config = dict(
    model='contrastive audio-text model',
    dataset='single English nouns, adjectives and verbs, spoken by a formant synthesiser in many voices',
    train_examples=78125,
    time_shift_ms=50,
    n_mels=40,
    hop_length=160,
    input='log_mel',
    spec_augment=False,
    win_length=512,
    tokenizer='word',
    vocab_size=118,
    loss='softmax',
    embed_dim=128,
    encoder_arch='transformer',
    encoder_norm='rmsnorm',
    encoder_norm_position='pre',
    encoder_activation='swiglu',
    encoder_mlp_ratio=4,
    encoder_head_dim=64,
    encoder_fused_qkv=False,
    encoder_bias='none',
    encoder_qk_norm=False,
    encoder_parallel_block=False,
    encoder_inner_norm=False,
    encoder_moe='expert_choice',
    encoder_num_experts=8,
    encoder_moe_every=2,
    encoder_expert_mlp_ratio=0.25,
    encoder_experts_per_token=1,
    encoder_shared_expert=False,
    encoder_subsampling=1,
    encoder_layers=8,
    encoder_width=256,
    encoder_positions='learned',
    encoder_pooling='class_token',
    text_encoder_causal=False,
    text_encoder_width=384,
    text_encoder_layers=10,
    text_encoder_norm='layernorm',
    text_encoder_norm_position='res_post',
    text_encoder_activation='geglu',
    text_encoder_mlp_ratio=3,
    text_encoder_head_dim=48,
    text_encoder_fused_qkv=True,
    text_encoder_bias='all',
    text_encoder_qk_norm=True,
    text_encoder_layer_scale_init=0.01,
    text_encoder_parallel_block=False,
    text_encoder_dropout=0.1,
    text_encoder_inner_norm=False,
    text_encoder_positions='sincos',
    residual_init='none',
    optimizer='soap',
    beta2=0.999,
    lr=0.0017,
    beta1=0.95,
    shampoo_beta=0.999,
    eps=1e-08,
    precondition_frequency=50,
    max_precond_dim=1536,
    one_sided=False,
    adamw_lr_other_params=0.0024,
    grad_clip=1.0,
    adaptive_grad_clip=0.05,
    ema_decay=0.999,
    magnitude_pruning=0.7,
    steps=9300,
    batch_size=256,
    epochs=30.5,
    lr_schedule='step',
    warmup_steps=930,
    weight_decay=0.5,
    adamw_weight_decay_other_params=0.01,
)
Rows from block 3 of the audio encoder of a small contrastive audio-text model, named by matrix and row number. Rows with one number within an expert belong to one neuron, the router's apart. Each number is 128 + 24 x the weight over its row's rms, rounded and kept within 0 to 255. All counts start at 0. After the name is the row's rms in percent of the matrix's.
Before each expert's rows are labels from the 100 clips, of 14848, where the router gives the expert most weight on average: "peak on" is the class under the peak; "responds to" is what is common among them. Only what is clearly more common there than usual is listed. The data: single English nouns, adjectives and verbs, spoken by a formant synthesiser in many voices. In brackets: how many of the 100.
# router: router (encoder.blocks.3.mlp.router.weight, 8x256, trained with AdamW), inputs 86-171
# gate: expert gate (encoder.blocks.3.mlp.gate, 8x64x256), inputs 86-171
# up: expert up (encoder.blocks.3.mlp.up, 8x64x256), inputs 86-171
# down: expert down (encoder.blocks.3.mlp.down, 8x256x64, transposed), outputs 86-171

# expert 2
peak on: /ɔ/ (28)
responds to: voice: child-like voice (60); /ɹ/ (48); /ɔ/ (44); /ɑ/ (29)
router.2 075 [178 123 137 119 116 146 122 136 108 165 122 111 122 114 164 126 106 130 120 118 128 121 117 136 127 101 145 158 126 120  74 127 112 114  87 159 112 120 186 141  95 101 113 133 110 146 135  91 137 113 122 152  61 165 115 147 108 115 141 108  78  91 124  97 107 135 113 138  90 119 115 126 140  98 105 162 139 138 166 152 126 166 164  76 132 128]
gate.0 026 [128  57 161 128 128 128  91 128 132 128 128 128 104  97 128  85 128 128 128 128 128 128 129 110 128 128 128 128 128 128  38 128 128 128 148 181 128 128 104 128 128 128 128 223 128  91 128 143 147 144 128 128 128 128 128 128  86 111 166 128 128 128 148 128 128 128 128 128 128 128 128  51 128 128 128 128 128 128 143 146 128 128  82 128 128 128]
up.0 020 [ 96 128 128 124 128 128 128 128 163 173 128 128 128 128 128 128 128 128 128  89 128 128 128   6 128 128 128 128 168 128 128 128 128 128 128 128 128  71 128 128 128 128 128 128 128 128 156 128 128 128 154 128 128 128 128 128 200 128 128 128 128 149 128 112 128 128 128 128 128 128 128 205  89 128 128 128 128 121 128 128 128 128 128 128 128 128]
down.0 027 [128 128 139 128 128 107 128 128  79 128 163 128 128 128 128 128 128 128 128 128 128  55 128 128 175 128 165 128 128 128 128 128 128 192 202 109  89 128 128 128 167 128 128 128 195  88 128 128 128 128 128 128 128 128 128 128 128 128 128 128  96 128 128 208 128 128 128 128 128 128 128 137 128 128 128 128  96 128 128 100 128 128 128 128 196 128]
gate.1 029 [128 128 128 128 128  38 128 128 128 128 128  90 128 128 128 190 128 128 128 128 128 128 128 128 128 125 132 128 166 128 128 128 128 128  67 157 128 179 128 128 128 128 128 128 127 128 128 128 169 128 128 128 128 128 128 128 128 128 128 128 128 128  86 128 184 128 128 128 128 128 128 140 218 128 128 128 128 128 128 128 128 128 128 128 128 128]
up.1 034 [128 128 167 128 178 128 128 128 128 128 128 128 128 128 128 144 128 128 128 110 128 128 128 128 128 128 128  64 128  99 128 128 128 128 128 128 128 128 128 128  74 128 175 107 170 128 113 128 166 128 128 128 172 130 128 156 128 145  74 128 245 128 128 128 168 128 128 128 128 128 128 128 197 126 128 128 128 128 128 165 128 128 128 128 128 128]
down.1 042 [ 81 128 128 128 128 128 128 128 128 128  94 128 128 128 128 128 128  93 128 128 128 120 128 128 199 128 128 128 177  80 128 128 128 128 128 128 128 128 128 186 128 128  77 119 127  38 200  87 128  77  46 195 128 107  65 128 178 128  90 128 128 128 128 128 128 128 175 200 204 128 128 128  86 128 128 135 128 128 128  95 128 128 128 195 128 128]

# expert 3
peak on: silence (100)
responds to: pink noise (53); /ɪ/ (52); rumble (34); thin (high-pass) (29)
router.3 102 [132 132 123 137 151 157  87  98 157 119  83 121 106 158  99 115 101 117 138 114 114 117 142 136 131 169 110 103  94 179 113 106 124 154 132 103 118 135 131 152 136 158 134 120 114 135 110 156  96 102 138 114  92 135 158 115 119 126 111 121 162  96 133  94 114 126 123  92 147 113 118 133 145 102 135 131 134 116 140  95 142 114 119 128  94  95]
gate.0 052 [221 128 128 128 128 112 128 128 128 128 128 128 128  87 132 128 107 128 128 186 128 128 128 138 128  70 128 128 211 128 128 128 128 128 128 128 128  89 128 128 128 128 128 128 128 128 128 128 128 128 219 148 128 128 128 128 128 177 128 128 173 128 128 128 128 128 128 128  96 176 128 128 128 209 128 108 128 128 111 128 128 128 128 143 128 128]
up.0 053 [ 13  66 128 128 128 128 128 128 128 128 128  55 128 128 128 128 128 128 128 128 128  72 111 128 128 128 218 128 128 128 128 128 173 230 221 119 128 128 128 128 128 128 128 128 128 128 111 128 128 101 128 128 128 128 128 128 128 128  98 128 194 128 188 128 128 128 128 128 128  83  84 128 128 128 128 128 121 131 128 162 143 128 181 128 128 128]
down.0 043 [128 128 200  67 128 128 128 128 128 128 128 128 128 128 128 128 128 128 128 146 128 131 128 128 128 128 128 120  86  93 128 189 128 128 128 128 128 128 172 128 128 128 128 181 128 128 128 128 128 128 128  72 128 128 128 128 128  82  65 128 128 128 128 106 128 128 128 158 128 128 128 128 128 128 128 128 147 128  13  97 110 139 128  41 132 128]
gate.1 080 [184 152 128 128 130 128 128  84 128  72 128 128 128 128 153 128 186 128  88 128 128 136 128 128 128 128 134 128 128 128 128 128 128 128 128 128 128 128 128 128 128 128  55 159 128 128 128 116 128 128 105 128 128 128 138 128  80 128  80 128  91 128 128 128 182 128 128 128 128 131 128 128 128 128 128 128 140 128 130 128 128 128 128 128 125 128]
up.1 077 [123 128 128 128 244 128 128 172 128 128 128  74 128 128 128 128 139 159 128 128 128 199 137 123 128 128 128 128 128 128  97 128 128 128 128 128 128 128 162 128 128 123 128 128 112 128 128  77 128 122 118 128 128 128 128 128 118 128 128 128 111 146 128 128 128 122 147 109 128 128 128 152 128 128 161 128 128  68 128 226 108 128 128 128 136 104]
down.1 074 [128  86 128 128 133 128 180 248 184  27 128  94 128 128 128 183 128 128 128 128 128 128 128 128 128 128 128 128 173 136  71 128 128 128 160 128 128 111 128 128 128 101 128 128 128  88 123 162 128 128 128 128 128 128 128 128 128 128 107  84 128 134 128 128  86 128 128 128 128 128 123 128 139 128 128 128 128  55 128  83 128 163 128 128 128 128]

# expert 0
peak on: /u/ (41)
responds to: reverberation (70); /u/ (69); /ʒ/ (32); /j/ (32)
router.0 111 [169  77 141 137 124 168 102 105 127 112 134 114 146 130 130 117 120  96 109  95 123 139 124 114 124 113 116 123 143 127 140 128 113 125 111  99 159  83 101 100 141 130 110 169 129 137 107 102 102  91 127 122 168 106 127 102  83 115 102 114  84 148 146 111 150 112 103 101 102 151 128 135 154 167 116 124  98 125 116 105 134 106 128 104 126 127]
gate.0 101 [128 200 128 106  91 128 128 128 128 152 128 128 136 128 128 141 128 101 111 107 128 190 128 137 128 128 128 128 143  96 187 166 128 124 128 128 128 128 128 128 128 128 142 140 128 128 195 128 128 128  73 128 128 128 128 128 128  98 128 128 128 169 128 128 145 174 128 137 157 111 128 186 128 128 136 128 128 113 123  36 128 123 154 128 128 128]
up.0 102 [128 128 128 156 128 128 128 128 128 208 128 128 128 132 128 159 129 128  32 173 128 133 153 121 128 128  78 128 202 128 123 124  77  99 128 128 128 126 128 153 191 128 128 128 128 133 128 123 128 102 128  98 128 128 128 147  86 128 128 128 128 128 128 128 128 128 128 128  68 128  10 128 128 195  73 128 128 112 128 128 128 123 128 193 128 128]
down.0 103 [168 128 128  99 128 128 128 194  82 128 105 128 128 128 128  94  99 128 128 105 128 115 148 128 128 128 128 128 137 128 128 128 100 128 128 105  69 144 128 128 165 139 135 128 128 130 128 128 194 128 166 128 128 140 128 128 206 128 128 137 128 128 128 128 101  92  74 128 128 128 128 128 187 128 128  66 145 155 128 128 128 128 128 113 159 128]
gate.1 008 [128 128 128 128 128 128 128 128 128 128 128 128 128  58 128 128 128 128 128 128 128 128 128 128 128 128 128 128 128 128 128 128 128 128 128 128 128 128 128 128 128 128 128 128 128 128  18 128 128 128 128 128 128 128 128 128 128 128 128 128 128 128 193 128 227 128   6 128  79 128 128 128 128 128 128 128 128   0 128 128 128 128 128 128 128 128]
up.1 006 [128 128 128 128 128 128 128 128 128 128 128 128 128 197 128 128 230 128 128 128 128 128 128 128 128 128 128 128 128 128 128 128 128 145 128 128 128 128 128 128 128 128 128 128 128 128 128 128 128 128 128 128 128 128 158 128 128 128 128 128 128 128 128  12 128 128 128 128 128 128 128 128 128 128 128 128 128 128 128 128 128 128 128 128 128 128]
down.1 008 [128 128 243 159 128 218 128 128 128 162 128 128 128 128 128 128 128 128 128 128 128 128 128 128 128 128 128 128 128 128  22 128 128 128 128 128 128 128 128 128 151 128 128 128 128 128 128 128 128 128 128 128 128 128 128 128 128 128 128 128 128 128 128 128 128 128 128 128 128 128 128 128 128 128 128 128 186 128 128 128 128 128 128 128 128 128]

# expert 7
peak on: silence (84)
responds to: mains hum (83); /ɪ/ (35); /g/ (29)
router.7 079 [139 157 121 144 114 161 111  97 111 129 123  68 140 165 122 108  89 157 158 110 139 170 129 132 135 118 150 132 133  79 165 134  68 159 136 106 107 108 110 172 143 132  76  77 149 157 125 116 108 114 129 114 100  94 135 103 121 125 100 139 154  92 146 116 128 131 126 114 125 143  79 130 117  96 158 150 121 100  88 126 142 140 130 105 147 113]
gate.0 021 [128 128 128 128 128 128 128 128 128 188 128 128 189 128 128 128 158 128 199 128 128 128 128 128 128 128 128 128 128 128 133 128 128 128 128 128 128 128 128 128 128 128 128 128 115 128 128 128 203 104 128 128 128 128 128 128 128 128 128 128 128 156 128  36 175 128 128 128 128 128 128 128 128 128 128 128 128 128 152 128 128 128 128 128 128 128]
up.0 018 [128 128 117 128 128 128 128 128 106 128 128 128  64 128  87 128 128 128 128 128 128 128 183 128 128 128 128 128 231  32 128 128 128  35 128 189 128 214 128 128 118 128 128 128 128 128 128 128 128 128 128 128 128 128 128 128 128 128 128 128  22 128 128 128 128 128 121 128 128 128 128 128 193  49 128 128 128 128 128 128  50 192  68 128 128 128]
down.0 026 [128 128 128 128 128  84 128 128 128 128 128 128 128 128 128 128  36 128 128 133 128 128 128 128 152 128 137 128 128 128 128 128 111 128 128  62 128 128 128 128 128 128 128 128 128 133  79  66 128 128 128 128 167 128 128 128 128 128 128 128 128 133 128   0 128 128 128 200 128 128 128 171 128 128  25  95 128 128 128 128 128 128 128 128 128 128]
gate.1 037 [152 128 128 139 128  67 128 128 128 128 153 116 104 128 128 128 128 128 128  54 128 128 128 128 167 128 128  95 190  48 128 128 130 128 128 128 128 168 128 128 144 160 128 128 128 148  81 152 128 128 137 169  92 170 128 128 179 128 128 182 131 153 111 114 104 128 128 159 128 128 128 128 134 128 128 128 128 128 174 128 102 128 128 162 128 188]
up.1 042 [160 128 128  55 128 155 128 128 128 128 128 152 128 177 128 128 128 128 128 128 203 128  34 128 128 128 116 128 133 128 128 128 128 132  90  47 128 128 128 135  98 128 128  38 128 128 128 126 128 128 128  47 128 150 128 128 128 128 128 128 128 115 128 128 128 128 128 128 128 128 141 171 128 128 128 128 128  75 128 128 128 128 128  24 128 128]
down.1 022 [128 149 128 128 128 128 128 128 128 128  67 128 191  92 128 128 128  36 128 128 128 128 118 128 128 128 128 128 128 116 147 128 128  78 185 128 128 128 128 128  53 128 128 128 128  43 128 128 128 128 128 128 128 128 128 128 128 128 128 128  71 128 142 128 159 128 128 233 128 128 128 128 145 128 128 175 128 128 128 168 128 128  46 128 128 128]